A small image embedding model, trained from scratch.
Model: 7.19M parameters, activation gelu, patch size [2, 2], layers 12.
Data: trained on rendered roads seen from a driver's seat, with toy cars, trees and houses, 36250 training examples, 24.7 epochs.
Rows from block 2 of a small image embedding model, named by matrix and row number. Rows with one number belong to one neuron. Each number is 128 + 32 x the weight over its row's rms, rounded and kept within 0 to 255. All counts start at 0.
After each neuron's rows are labels from the 100 images, of 14976, where the neuron reaches its highest value: "colour at peak" is the nearest of a few named colours to the mean colour under the peak. Only what is clearly more common there than usual is listed. The data: rendered roads seen from a driver's seat, with toy cars, trees and houses. In brackets: how many of the 100.
# fc1: MLP up (model.blocks.2.mlp.fc1.weight, 1152x192), inputs 0-95
# fc2: MLP down (model.blocks.2.mlp.fc2.weight, 192x1152, transposed), outputs 0-95

fc1.65 [ 97 147 164 161 165  63 142 102 103 151 134 128 154  85  70  87  92 128 189 115 114 147  67 118  85 181  93 127 116  86 128 126 100 137 187 115 172 101 104 110 146 124 147 127 105 157  75 106 160  96  98 114 168 126 158  92 143 121  95 107 121 153  65 138 117 135 103 134 119 151 153 123 143  99 128 158 137  83 141 103 111  94 135 134 141 102 143 191 115 140 172 118 154 123  62 124]
fc2.65 [126  98 140 114 114 145 102 131  60 141 145 159  67 122 129 150 141 164  76 147 131  46 127 138 170  94  81 103 118  86  86 135 168 143 212 148 117 128 112 117 124 193 172  90 122 120  91 163 138 154  70 122 135 121 143 171 122 141 126 154 186  95 124 140 158 136 148 118 120 120 105  94 100 132  85 134  47  82 122 153 119 148 142  85 106 150  87  99 128 111 136 121 104 141 122 205]
colour at peak: grey (100)

fc1.275 [119  97 170 123 126 150 129  93 124 106 138 172 120  43 143 118 127 119 121 121 143 135 118 138  87 143 150  98  81 100 108 161 193 151 204 181 152  91 121 171 121 122  56 123 115 125 154 190 148 131 148  70 107 130 167 130 137 134  96 140 180 137 107 111 106  89 139 150  76 159 122  99 112 104 121 142 113 167 140 151  75 172 126 144 123 103 122 163 181 139 136 163  77  91 150 166]
fc2.275 [138 136  76 108 142 110 119 179  89 119 112  97 159 194 100 154 145 120  99 151 117 112 145 132 110  80  60 107 119 152 120 131  81  99  67 100 124 177 127 117 142 133 118 181 139 140 103  99 110  82 105  79 147 121 151 148 137  92 171 167  86 130 133 106 103 133 182  90 143 126 120 138 129 139 143 111 119  66 132 111 129 134 141 129 154 140  89 133  95 137 108  94 113 107 119 106]
colour at peak: white (100)

fc1.403 [ 85 172 134 122 116 131 122 125 104 141  75  93 109 122 135 119 128 103 113  93 163 153 122 141 180 151 164  87 122 137 129 156 152  85 129  69 109 132 182 106 153 119 125 193 147 116 125 137  58 136 124 111 127 118 127  77 121 184  92 153  70 155 123 142 120 112 110 169  77 191  93 176 181 142 112 115 159 121  63 107 114 124  59 191 146 137  95 154 176 136 106 200 117 126  88 108]
fc2.403 [ 78  93 106  92 128 112 194 132 127 115 127 126 132 106 141 128 142 169 129 102  89 105 123 170 114 144 116 148 133  64 210 146  82 155 155 138 104  87 135 193  96 154 107 131 139 143  74 128 104  98 121 187 133  82 100 149 167 134 136 115 144 138 112 143 107 137  85  44 122 139 152 135 137 126 106 128  61 178  95 134  81 150 140 147 140 107 134 120 135 151 125  96 121  86 250  79]
colour at peak: white (32)

fc1.556 [207 113 142 157 146 112 124 155 107  79 125 138  76 120  91 102 116 155 144 140  82 209 175 108 122 168 114 143 150 146 138 148 120 173 147 102 142 153  96 107 124 124 163 136 124 123  47 117 123 109 111 124  96 142 118 105 134 128  97 150  57  83 160 125  81 142 125 129 101 163 117 160 154 156 152 130 105 131 113 151 123 119  84 149 114 103 141 144 167  92 143 160 183  83 111 130]
fc2.556 [ 86 186  94 144 129 167 133 112 111 158 136 151 104 142 109 146 114 167  59 114 108  82 119  97 106 159 129  74 108 152  92 141 255 115 144 108  98 119 147 111   9 145 128 110 104 148 113 121 129 112 154 128 127 152 138 156 117 123 123 101 178 121 141 134 130 104 120  59 186 157 195 129 124 126  70 100 164  85 123 129 136 120  70  83 131 158 167 125 133 153  93 144 134 152 188 102]
colour at peak: grey (95)

fc1.77 [124 169 136  54 133 147  87 172 155 172  95 125  72 127 151 125 160 158 123 189 182 116  84  92 124 166 115 116 142  59 114 171 106 110 185 123 139 117  92 131 145 137  99 158 157 161 120 150 121 115 147 130  91 146 121 125 133  80  66 163 109 150 100 108 128 137 136 148 146  57 100 135  81 113 132  33 102 121 131 104 140 127 139 169 133  56 128 157 137 153 122 128 117 167  93 108]
fc2.77 [ 63  91 134 103 119 132 153 142 197 157 119 131 140 155 116 138 145 110  87 141 103 100 133 129 109  74 126  92 100 114 164 127 195 141 111 132  82 135 137 230 143 101 159  59 135 124  66 188 163 118 187 121 150 109 114 139  90 157 127  43 141 136 123  92 104 135  96 102 126 142  46  88 127 135 105 109 174  96 144 181 154 134 125  60 113 128 152 155 137 111 153 113 130 142 119  97]
colour at peak: black (100)

fc1.553 [138  95 182 186 169 166  78 155  80 111 118 107 111 107 126  98 107 199 200 190 209 135  82 127 109 137 133 104 145 104 105  92 111 101 121 105 126 174  58 158 143 113 116 101 137 106 143 111  75 128 149 122  83 135 123 194 150 147 153  94 113 102 153 213 146 103 150 162 178 122  66 118 200 118  96  95 128 119  77 117  84 134 169  90  97 112 138  62 135 159 115  85  98 110 145 162]
fc2.553 [130 133 112 132 150 127 105 101 136 136 144 130 145 133 141 157 118 169  47 118 147 104 124 166 155 174  90 188 108 174 103 127 146 145 131 146  61 102 151  94 117  67 148 116 146  94 155 105  99 215 164  89 120 125 131  90 165 120 189  80  92 147 130 138 103 102 163  53 114 139 141  68 113 140 182 172 113 140 105 170 161 147 120  61 145 112 121 145 132 137 118 105 150  97 149 134]
colour at peak: black (84)

fc1.561 [ 77 121 160 174  55 135 104  66 160 201 135 122 154 104 140 180 124 132 141 134 161  84 151  75 132 169  95 123 172 155  95 144 111 135 148 155  74 181 131 133 166  99  72 164 139 148 144 113 114 129 163  99 116 129 108 139 130 159 123 129 105 102 114 117 116  88 116 131  89 122 119 168  87 135 170  93 118 142  88 126 119 152 119 107  82 107 204 142 137  79 135 150 121 136 113 113]
fc2.561 [150 166 149 130 170  80 165  96 119 147 103 119 100 122 130 149 112  93  88 105  75  83  73 165 109 143 113  78 147  56 136 116 160  75 115 141 147  71 117 137  95 116 119 147 119  94  83 137 133 102 153 131 142 128 119 170 102 107 113 133 147 141 168 155 121  93 117 116 130 138 139 119 140 129 104 106 128  98 111 138 131 132 131  65 121 108 136 151 167 101  83 191 135 164 118 121]
colour at peak: black (91)

fc1.306 [109 115 124 133  54  74 137 122 151  89 126 134 151 131 134  86 136 174 130 112 124 125 124 123 167 139 156 124 119 168  79 129 118 105 185 154 160 111 120 139 143 159 159 156 100 132  27 189 145  72 110 121 132 115 117 122 161 172 149  87 155  79 130  74 112  76 125 175  90 115 198 146 134 115 110 127 112 172 127  96 135 153  99 111 106 158  84 180 148 129 110 162 107 154  87 145]
fc2.306 [119 139 135 130 195 150 142 101 144 203 136 102 147 116 128 162 115  82  71 130  87 103 191 134  70 124  83 126 133 110 174 150 120 145  66 130  80 167 119 107  95 119 127 122 124 169 134  28  75 159 157  88 149 134 140 112 111 113 118 173 102 132 125 196 112  99 156  85 148 138  73 151 116 169 167 151 145  83 168 155 141 145  82 167 134 132 165 102 117 127  97  93 146  92 156  98]
colour at peak: grey (94)

fc1.614 [165 106 153 116 152 134 113  81 166  83 112 146 144  42  74 189  60 144 138 137 123 127 111 134 130 170  89 139  91 139 147 162 168 192  83 168 119 107 144 156 200 150 179 137 143 133 106 128 187 142 139 114 118 137 153  96 154 135 113 120 121  91 115  81  79 142 103 137  71 172 140 114 146 121 112 161 164 106 137  82 138 100  97  95 156 135 183  90 170 130 171  92 136  61 151 113]
fc2.614 [ 63 150  64 110 136  99 135 139 157 139 115 156  80 172 139  75 133 104 132 142 200 119 107  59 109 120 120 102 110 102 117  95 132 113 154 149  57 143 143  90 127 120 120 171 149 141 131 194 118 115 114 123 156 166 138 197 100 114 146 152 190  95 102 168 132 128 104 150 161 131 143 110 109 139 122  87  61 114 127 180 168 116 128 127 115 195  35 116 155 130 131 117 140 149  76 138]
colour at peak: white (46)

fc1.730 [151 101 147 110 116 197  71  39 110 134 151 135 116 160 122 157 168 181 113 166 181 124 115 101 109 130 115  90 154 105 116 152 160 100 140 125 131 141 129 122 159  43 177  79 141 134 145  92  59 135  73 133  94 139  65 111 132 129 178 135 109 121 186  83 115 121 144 195  91 111 101 193 133 143 116 119 138 138  94  50 136 145 141 112  72 124 105 110  98  70 102 106 131 107 169  59]
fc2.730 [130 134 166 158 151 116 140 145 183 137 120  71 168 102 132 100 134 117 165 108 138 132 187  91  87 132 191 139 142 161 132 130 126 162 105 176 150  81 100  82 159 192 112 117 122 105 141  76 176 179 100 155 122  95 111 102  84 101 126 102  81 148 108 125 152 134 112 160 126 113 146 134 141 115 138 103 191 149 122 186  73 150  83 103 118 125 124 138 124 139 158 182 114 140  80 135]
colour at peak: white (34)

fc1.438 [126 149 139  75 133  60 144 137  89 127 165  90 142  89 127  63 201 113 141 149 160 170 152 126 171 171 209 108 129  71 106 103  56 144 100 166 105 121 144 129 129 155 119 143 107 133 133 123 152  90  82 134 136 101 118  95 164 154 107 151 138  71 163 112 115 142 139 133 145 103 107 150 120 159 108 137 133 118 161 137 186 125  95 101 173 146 147 209 140 155  65 136 149 136 182  88]
fc2.438 [144  80 146  88 137 176 150 101 150 132 107 113  85 149 134 110 105 123 102 124 170 107  80 157 131 133  78 124 135  90 205 132 197 134  99 139  98 110 158 192  68 127 129 135 125 162 134  97 150  97 109 168  97 125 100 189  96  96  76 146 144 145  95 169 117 138 133 116  93 156 118 132 112  87 191  86 109 114 182  37  97  97 135 164 137 143  53 127 167  89 112  70 136 113 152 168]
colour at peak: white (98)

fc1.230 [143 124 121 115 133 176 117  78 155  95 127 119 210 142 138 101 131 152 176  74 160 120 195 130 135  94 144 113 118 133 136  69  85 110 164 155 125 128 152 128 114 174 125 115 141 143 121 153 133 117 126 108 117  38 172 170 100 130 145 111 111 132 129 126 140  78 157 169 154 155  70 120 133 113 128 150 114 155 106 183 182 113  96 240  34 114 122 145 164 123  84 117 158 108 106 118]
fc2.230 [148 125 144 119 159 101 104 113  98 171 107 152  82  73 113 146 147 158  85 106  80 117 131 131 125 121 109 116 116 141  78 135 144 125  55 131  34  99 132 116 153 156  97 178 130 155 118  84 146 147  49 142 134 156 144 102  86 110 134 221 149 119 156  90 179 122 154 130 129 110 154 157 138 130  78 138 127 146 124 133  74 120 149 113  91 131 117 123 139 144 146 127 115 159 136  56]
colour at peak: white (81)

fc1.762 [156 101  76 127 133  64 167 161  90  59 136 163 134 139 123  45 192 150  99  88 132 106 140 144 148  90 135 163 123 127 112 167  93 151 133 148 100 115 126 123 162 103 167 128 101 104  56 187  88 100 141 160 154 138 119 165 154  96 155 128 157 159  87 126 136  86 155 164 144 110 102 124 135 188  82 168 100 147  85 134  90 122 156 138 141 137 113 133 161  80  59 163  52 125 159 146]
fc2.762 [ 56 157 110 123 155 149 125 117 150 193 105 111 111 125 120 141  57 109 144 112  63  94  96 123 119 182 150 155 127 143  71 129 151 106 127 112  86 145 128  79 208 159 120 207 138 114 235 121  97 135 140 123 147 131 153 128 112 133  98  99  93 127 169 115 145 128  91 169  89 122 118 120 138 120 208 139  80 114 108 109  61 148 113 139  81  93 169 118 123  95 144  92 132 102 132 149]
colour at peak: black (62)

fc1.541 [128 133  96 162 172 113 170 134 122 190 148 142 159 131 154 169  54 132 175  91 191 156 140 152  96  77 121  79 174 119 153 116 161 147 121  87  84 104  89 168 118 126 152  98 121 116 100 127 142 146 123 137 170 162 104 117  92 125 108 183 134 133  65  90  79  90 133 107 132  83  89 162  90 165  82 130 127 167 133 121 181 168 115 105 109 177 124  18 147 170 140  96  81 165 174  89]
fc2.541 [174 138 125 116  62 139 136 121 109  91 136 133 108 103 153 117 108 131 102 115 115 135 138  95 153 171 152  94 106 175 116 114 118 133 150 169 109 118 111 133  98 155 126 120 135  94 175 155 172 141 115 125 119 186  87 164 139 108 100  58 141 151 142 207 134 130 130 156 134 131 158  36 147 139 143 111 129 131 209 129  82 129 144 124 160 105 140 120 135  67 163  96 151  95 129 142]
colour at peak: white (39)

fc1.75 [144 150 147 183 114 114 135 177 174 124 131 111 160 134 137 152  99 128  86 156 131  94  90 152 144 147 119  58 116 125 144 109  86 140 109 156  96  83 128 126 163  94  94 126 142 101 121 111 195 153 114  61 130 121 155 134 111 109  92 127 180 110 127 142  72 138 118 184 154 129  75 179 176 139 101 104  81 125 187 181 191 118 115  94 149 166 118 180 187 118  70 106 159 151 139 138]
fc2.75 [181 100 112 142 178 176 140  95 131 141 143 154 128 126 136 118 127 119 131  84 146 115 159 160 175 169 123 154 106 126  79 154 124 144  58 106 143 188 148 169 161 140 125  88 155  99 184 114 123 100 136 205 145 113 196 140 134 165  60 188 190 141 103 155 119 140 157  87 124 116 127 114 117 134 134 143 155 117  76  97 109 101 101 154 138 143 112 136 145 133 193  79 127 115  96 125]
colour at peak: white (35)

fc1.544 [149 148 111 139 143 152 106 144 163  81  94 115 116 132  75 177 153 158 107  35 126 160 103 121 140 149 145 125 157 106 148 119 134  95  77 137 167 115 132 155 163 102 117 127 114  97 139 162 152 173 132 100 144 169 104 136  82 132  79 110 162 101 139 134  41 126 109 168  82  92 183 154 104 138  83 127 113 104 140  88 216  96 127 114 165 151 152 130 118  55  76  73 130  81 176 149]
fc2.544 [114 103 169 103  99 134 115 129 140 206 135 135 135 139 146 123 117 145 132 106 117 161 152  68 138 118 155 143 100  66 163 121 137 167 161 113 150 132 103  73 171 112 130 103 129  95 162  67  90 104 142  76 129 119 137 104 131 163 130 180 126 119 119 156 185 120  81 102 121 139  94 103 121 132 111 171 153 111 201 120  23 115 126 130 143 105 111 173 142  91 143 153 118 140  62  90]
colour at peak: grey (99)

fc1.685 [186 111  89  45 106 103 155 134 137 130 134 103 101 111 116 159 164 168 107  80 125  96  77 110 130  89  68 110 146 144 181 112 190 190 161 100 173 141 152  95 123 145 215 161 129  80 115 139  79  93 154 173 144  84  94 116 161 103  84 120 128 162 166 122 123 123 139 165 151 144 118  76 152 131  90 106 183  80 134 177  95 181 164  96 124 123 138 178 114 198 125 126 105  73 117  94]
fc2.685 [ 49 174 154 134  73 181 109  92 114 135 140 152 157 134 108  42 141 140 126 105 134  94 108 145 171 167 201 155 116 192 112  81 159 120 124 121 142 101 134  75 159 150 125 120 167 133 179 101 165 149 129 143 146 189 123 109 140 121 159 177 127 136  98 158 128 138 110 118 129 134  82 133 130 122 125 129  80 187 136 119 124 125 142 157 152 123 125 131 142 202  98 142 133 146 125 142]
colour at peak: black (100)

fc1.696 [101 139 149 179 132 128 134 184 157  96 141 114 162 114 143 113 115 122 166 123 157  83 108 169 182 133 133 143 147 110  77 101 140 182 126 158 176  70 134  85 109 146 137 116 124  97  75 118  37 106 127 142 141  75 155 148 147 175 192  96 124  76 155 111 123 134 145 152  86 168 141  94 127 159 155 132 131 119 153 142 131 159  95  78 166 104 214 126 170 127 119  78 146 224 117 138]
fc2.696 [145 115 102  65 171 148 134  90 109 133 127 148  97 148 111 125 143 107  65 145 144 137 166 143 138 174 126  89 120 143 174 112 104 110  56 125 101 181  97 173 114 139  99 136 193 157 155  73 161 139 139  89 132 198 122 104  88  98  50 164 135 148 102 153 167 122 141 106 118 122 112 137 135 119 170 150 138 134 127 110 124 147 124 159 168 137  48 144 102  98  83 111 143  23 115 139]
colour at peak: white (64)

fc1.513 [162  97 101  89 129  76 160  90 132 128 137 135  69 147 131 113  65 111 116  99 133 175 159 174 151 182 133 154 130 130 115 135 129 123 144 186 139 147 125 161  97 146 230 118 108 135 129  96 104 142 169  79 129  87 111  80 146 119 110 176 166  84 164 118 101  23 135 104  99 140  94  93 133  83 137 169 175 171 129  97 201 128  85  75 143 166 142 136 169 121  96  96 120 130 145 112]
fc2.513 [142 202 122 134 112  88 106 105 145 136 102 110 178 103 144 125  81  97  95 114 106 146  89 125  91 157 142  81 153 134 116 141 113 162 181 136 213 148 110 160  98 128 136 145 158  93 153  94 118 143 104 163 124 116 144 102 100 136 147  63 177 119 104 164 134 151 157 147 153 121 192 112 136 123  70 141 112 111 126 161 118 118 121 140 106 139 161 108 113 135 139 104 108  62  86 135]
colour at peak: white (62)

fc1.245 [177  49 145 144 152 103 138 107 130 151 173  95 184 115 155  94 156 102 101 175 140 103 137 145 162 174 137 131 104 118 124 133 109 178 189  84 111 120 168 117 189 126 105 125 130 114  80  94 133 101 156  84 153  84 128 165 112  93  86 129 151 127 123 124 108 106 128 138 115 174  70 143 112 145 149 127 168 157 148 135 128  81 140 133 143 125 142 152 132 125 124  93 148 161 154 100]
fc2.245 [140 109 133 118 150 107 111 136 108 149 101 112 115 149 123 127 136 154 105 130 173 100 125 186 138 146 148 157 172 196 143 137 119  88  66 199 169 108 124 126 145 132 108  84 127 106 145 168 129  62  92 157 131  96 131 186  93 157 122 119 173 147 126  63 170 135 166  97 153 132 134 185 132 139  93 125 203 127 104  73 131 151 135 144 105 121 143 118 122 116 139 111 120 167 170  72]
colour at peak: white (32)

fc1.186 [135  92 188 117 134  96 165 138 190 128 119 142 146  58  95 118  88 129 122  88 120  73 161 161 124 155 102 102 135  68 133 172 143 107 181 123 140  89 140 123 117 103 143  72 153 166 152 134 124 159 112 105 117 168 155 148 113 121 151  93 120 128 166 157 145 168 140  74 145 129 116 149 117 155 118 181 125 172 130 194 124 123 146 145  97 134 144  97 100 131 121 127 129 141 175  70]
fc2.186 [166  86  80 154 110  88 161 115 140 107 139 124 163 140 136 136 150 155 108 143 152 150  94 199 137 155 100 150 130 161 131 142 151 116  71 168 113 140 138 110  84 135 127 111  71 131  99 160 144  71 141 140 125  92 152 161 119 123 102 107 157 148  88 134 120 123  67 142 139 160 181  16 145 142 111 111  68 151 217  68  94 115 136 158  91 128  77 152 124 130  87 110 133 171 153  98]
colour at peak: black (82)

fc1.61 [137 136 177 109 132 166 120 132 103 117 163  83 148 147 116 168 131 153 138 134 123 155  58 161  75 146 150  81  83 135 129 169 130 100 118 150 103 110  96 188 141  70 155 125 146  64 133 175 161  64  90 157 173 217 101 153 163 164 125 170  50 123 121 184 116 142  89 194 166 113 180  93  90  94 143 146 146 108 121 112 156 123  97 186 144 127  87 164 156 134 136 179 129 112  90 141]
fc2.61 [191 102 120 136  47 192 156 154 155 117 190 118  57 121  92 140 120 114 172 138 123 128 122 107 108 146 183 185 130 181 105 125 101 180 117 154 150 199 113 143  79 112 143 153 110  66 126  58 143 149 177 105 135 113 108 114 152  79 118 168 119 147 134 102 133 100 101 130 116 129 151 119 124 140 171  99 112  79  66 115 145 139 127 143 131  99 141 172 133  97 109  78 152  76 125 115]
colour at peak: black (60)

fc1.27 [144 106  75 139  94 166 187  95 146  82 147  81 151 144 131 177 168 178  91 131 109 198 119 104 141 151 177 114 126 113  64 157 129 149  82 142  90 112 131 117 180 136 143 108 148 136 111 143  95 107 112 165 121  85 124 155 135 130  41  84  91  88 135  78 145 143 147 184 118 133  73 176 126  99  95 118 116 131 137 139 124 107 106 180 181 136 146 137 188 116 112 140 142  74 137 126]
fc2.27 [223 104  71 159 131  74 142 107  81 147 123 129  53 117 123 124 111 121 130 135 123 140 134  90 111 116 109 203 116 115  78 127 131 117 137 145 128 162 123 205 117 140 117 104 183  80 174 104 154 180 185  91 135 111 113 140  83 120 148 147 172 116 123  61 105 116  85 200 144 150 160 122 136 132  91 139 101  67 134 102 101 113 129  84  94 112  86 128 135 158 116 133 147  92  77 154]
colour at peak: white (56)

fc1.593 [104 173 185 145  86 138 126 111 119  89 115 123 145 109  77 156 115 152  97 139 139 144 139 156 123 139 187 136 130 116 189 122  70 122 143 125 141 154 110 132  95  89 142 134  86 138 135 103 149 167 136 110 108 164 126  82 149  86  29 133 108 106  47  95 124 169 127 181 137 122  86 158 127 123 128 142 168 200 119 168 160 134 110 107 110 193 110 172 179 104 136 121 135 130 128 146]
fc2.593 [133 160 140 170 145  16 135 143  84 119 100 119 162 143 134 143 127 146 170 148 175 130 147 143 158 137 115 120 155 151 113 125 138 173 113 148 136 146 132 134 145 128 132 154 200 123 216  98 109 128 135 150 139  98 120  76 155 132  79 183 158 135 154 150 157 135 163 130 134 130  69 130 150 127 157 140 159  97 153  91 156 113 148 182 124 137  89  96 134 158 129  93 131 122  93 107]
colour at peak: white (56)

fc1.502 [136 185 166 155 184 142 104 150 136 139 151 138 160 120 114 132 141 173 119  54 153 103 126 115 141 159 133 128  98 160  68  98 146 148 139 150 108 108 151 119 145 104 118 134 134  98 113 101 146 128 142 185 119 132 128 175 142 102 100 101 145 152 128 120 125 107 169 144  57 185  95 144 119 120 121 154 134 145  79 126 115 104 212 127 119 100 122 126 120 131 134  94 154 145 108 125]
fc2.502 [ 86 135 171 153 117 135 121 108 108 162  89 138  93 144 114  69 173 120  96 128 185 122 145  93  68 175 154  21 103 100 116 140 127 107  81  96 169 151 141 124  95 133 105  92  53 153 201 177 124 113 172 154 125 196 123 151  92 126 133 157  75 140 136 116 151 132 111 112 164 131 111  71 137 131 154 129 141 135  96 139 105 139 129 142 134 143 158 134 172 134 130 127 124 108  93 141]
colour at peak: black (75)

fc1.383 [150 130 165 151 112 137  89 134 149 150 129 153  93 113 169 147  85 187 172 119 114  94 158 125 126 105  87 176 161 104 167  79 100 102 143 166 186 156 105  65 103 179 106 111 125  74 113  87 100 174 120 134 123  75 107 165 115 106 102 112  63 147 138 113 132  81 152 113 121 174 104 151 103 155  80 153 152 165 116 175 128 125  62 156 115 154 134 154 128 123 121 150 159  61 110 160]
fc2.383 [113 159  91 146 171 133 115  99 139 151 123 134 143 114 137  96 167 120  80 136 141 136 134 146 121 163 163 129  98 173  93 138 147 114 107 113  94  35 158 152 131  95 115 127 121 163 125 137 110  83 132  83 127 156 132 130  85 109 153 136 157 148 110 103 179 163 138 123 162 125 109  96 145  98 150 123 138 132 147  99 133 157 160 105  99 101 110 133 145 163 157  80 141 186 167  82]
colour at peak: white (54)

fc1.205 [135 137 120  93 192 205  83 100 110 153 122 101 107 151 115  75  78 135 121 141  76 144 115 100 164 171 127 125 138 103 100  94 159 166 165  36  63 151 115 154 149 112 163 149 139  97 165 140  98 129 109 105 104 137 149 145 109 114 142 188  94 113  67 166 146 122 141 142 119 164 126  75 153 103 143 109 147 126 134 177 155  93 115 160 153 142 120 151 109 120 191 195  97  64 154 174]
fc2.205 [137  93 153 153 110  91  93 160 154 108 135 131 109  84 126 159 133  85 114 132 155 153 126 163 107 146 175 150 117 140 130 131 138  95 159 173 135 126  99 144 124 150 135  62 116 147  93  63 146 122 177 138 159  75  86  58 171 119  75 121 137 131 133  93 131 112 188  77 132 121 152 212  92 122 152 117 112 114 157 109 103  69 141  80 150 114 126 138 110  99 104 120 114 168  87  74]
colour at peak: black (73)

fc1.591 [141 167 132 137 127 105 126 134 114 106 177  98  84  86 140  94  99 152 148 112 119 224 161 133 119 134 107 105  94 111  89 154 124 135 159 108 125  73 153  98 133  79 119 134 118 123 131  84 131 100 143 176 115 159 193 128 142 164  78 109 193 121 142  92  98 101  98 165 133 195 113 126  98 128 173 142  91 119  82  54 102 117 179 114 121 126 147 134  68  70 135 168 171 144 133 108]
fc2.591 [129 102 125 137 155 120 113 122 121  81 144 138 143 132 109 185 120  75  69 151 121  98  31  81  50 147 153 115 167 182 130 123 161 120 146 133  87 175 130 192 117  66 127  94 121 170  54 181 147 154 138 181 125 123 177 124 149  84 134 103 119 125 154 106  83 131  68 125 131 138 212 109 122 146  74 111  59 144 154 150 144 119 156 139 141 151 114 128 140 117 170 139 125 137 106 114]
colour at peak: black (96)

fc1.151 [ 64 180 158 158 143 128 117 131  69 147  67  95  97 112 132  87 107 100 145  81 167 143 158 180 137  76 146 129  92 169 156  92 134 118 109 162 104 111 144 134 114 161 153  97 135 155 195  75 108 140 110 149 141 125  95 116 118 110 120 147 190 134  96 108 129  96 164 119  85 132  66  98 150 160  98 147 129 182 153 153 154 100 136 108 123 133 131  61 161 174 112  69 122  95 136  97]
fc2.151 [154 122 123 154 118  87 104 119 133 158 154 135 156  63 138 131  97 112 134  97 144 115 187 166  95 158 125 144 152 179 105 112 135 118 188 121 131 121 118 140 114  89 106 139 116  93 144 175 132 114 160 150 121 156 111 183 113 114 170  87  89 119 126 158 119 142  95 152 150 129 168  35 108 115 120 105 115  63 191  99  60 106 120 114 122 152 143 132 124  96  91  95 138 108 129  80]
colour at peak: white (89)

fc1.444 [ 68 122 121 133  76 127 128 133 117 137 122 130 199 130 130 116 106  92  76 127 154  94 173 167 128 172 136 116 185 101 121 146  62 135 105 134 111  82 144 136 145 165 118 215  90  97 123  97 156  73 210 104  55 160 174 125 143 156 121  87  94 111 114 147 142 111 143 174 123 136  93 163 110 130  60 104 135  88 154 146  86 130 107 127 146 139 125 146  95 183 106 195 156 180 117 125]
fc2.444 [130 131  96 168 153 146 127 125 151 105 132 115 122 140 121  74 163 109 143 133 153 146  96 162 134 130 156 143 141 127 116 137 134  76 126 114  81  70 149 157 147 141 140 181 178 123 119 153  79 144  68 152 134 113 130 140 112 138 140 102 151 143 164 130 174 124  45  38 146 137 136 121 122 140 168 132 101 190  14 101 182 124 117  91 130  96 123 146 109 123 120 111 101  64 199 150]
colour at peak: white (40)

fc1.401 [110 139 159 125 160 146 136 130 141 152 130 138  97  60  82 142 134 111 109  71 103 130 171 127 124 135 125 159 138 109 135  83 187 127 150 106 171 109 135 182 136 124 118 137 119 101 103 122 133 143 144  76 178 119  84 124  57 122  53 150 115 117 117  68  80  95 134 176 123 152  89 159 141  94  63 119 117 169 124 121 201  80 152 148 114  93 109 111 132 141  89 157 111 131  43 159]
fc2.401 [ 89 153  39 160 101 130 106 109 123  65  96 148 175 160 109 178 154 184 117 136 143 131 105 101 110 165 159  95 136 152  91 119 115 116 150 119 101  87 142 125 153 131 113 102 191 137 160 162  85 136 148 139 118  84 142 130 130 142 108 132 134 121 135 175 188 104  78 111 112 125 104  82 131 135 211 109  99 104 161 178  50  94 136  66 136 112 156 168  76 148 167 139 117 135 170 105]
colour at peak: grey (99)

fc1.742 [124 165 196  85 152  81 117 126 118  83  97 188 132 131 103 130 109  90  86 122 131 144 131 193 105 164 166 100 129 183 167 178 130 152 112 100 107 110 107 137  65 154 124 189 105  82 117 179 151  99 195 152 149  89 123  87 147  84 137 128 128 118  86 150 162 145 127 149 116 135  69  84 116 136 140 148  93 143 101 140 130  15 145 130 127 108 157 141 217 161 106 132 113 176 107 120]
fc2.742 [112  80 106 127  92 117 146 144 139 168 121  97 105 166 132 225 138 115 183  93 200 113 128 202  84 164  94 129 115 150 132 104 110 151 173 177  89  99 115 151 132 126 143 143 143 146 133 148 146  77 106  80 141 135 127 161  88 168 162 120 165 150 155  92  54  98 185 115 126 148 132 160 113 138 151 147 132 163  97 124 124 152 119 114 140 106  90 125 107  81 139 107  96  76 144 141]
colour at peak: white (78)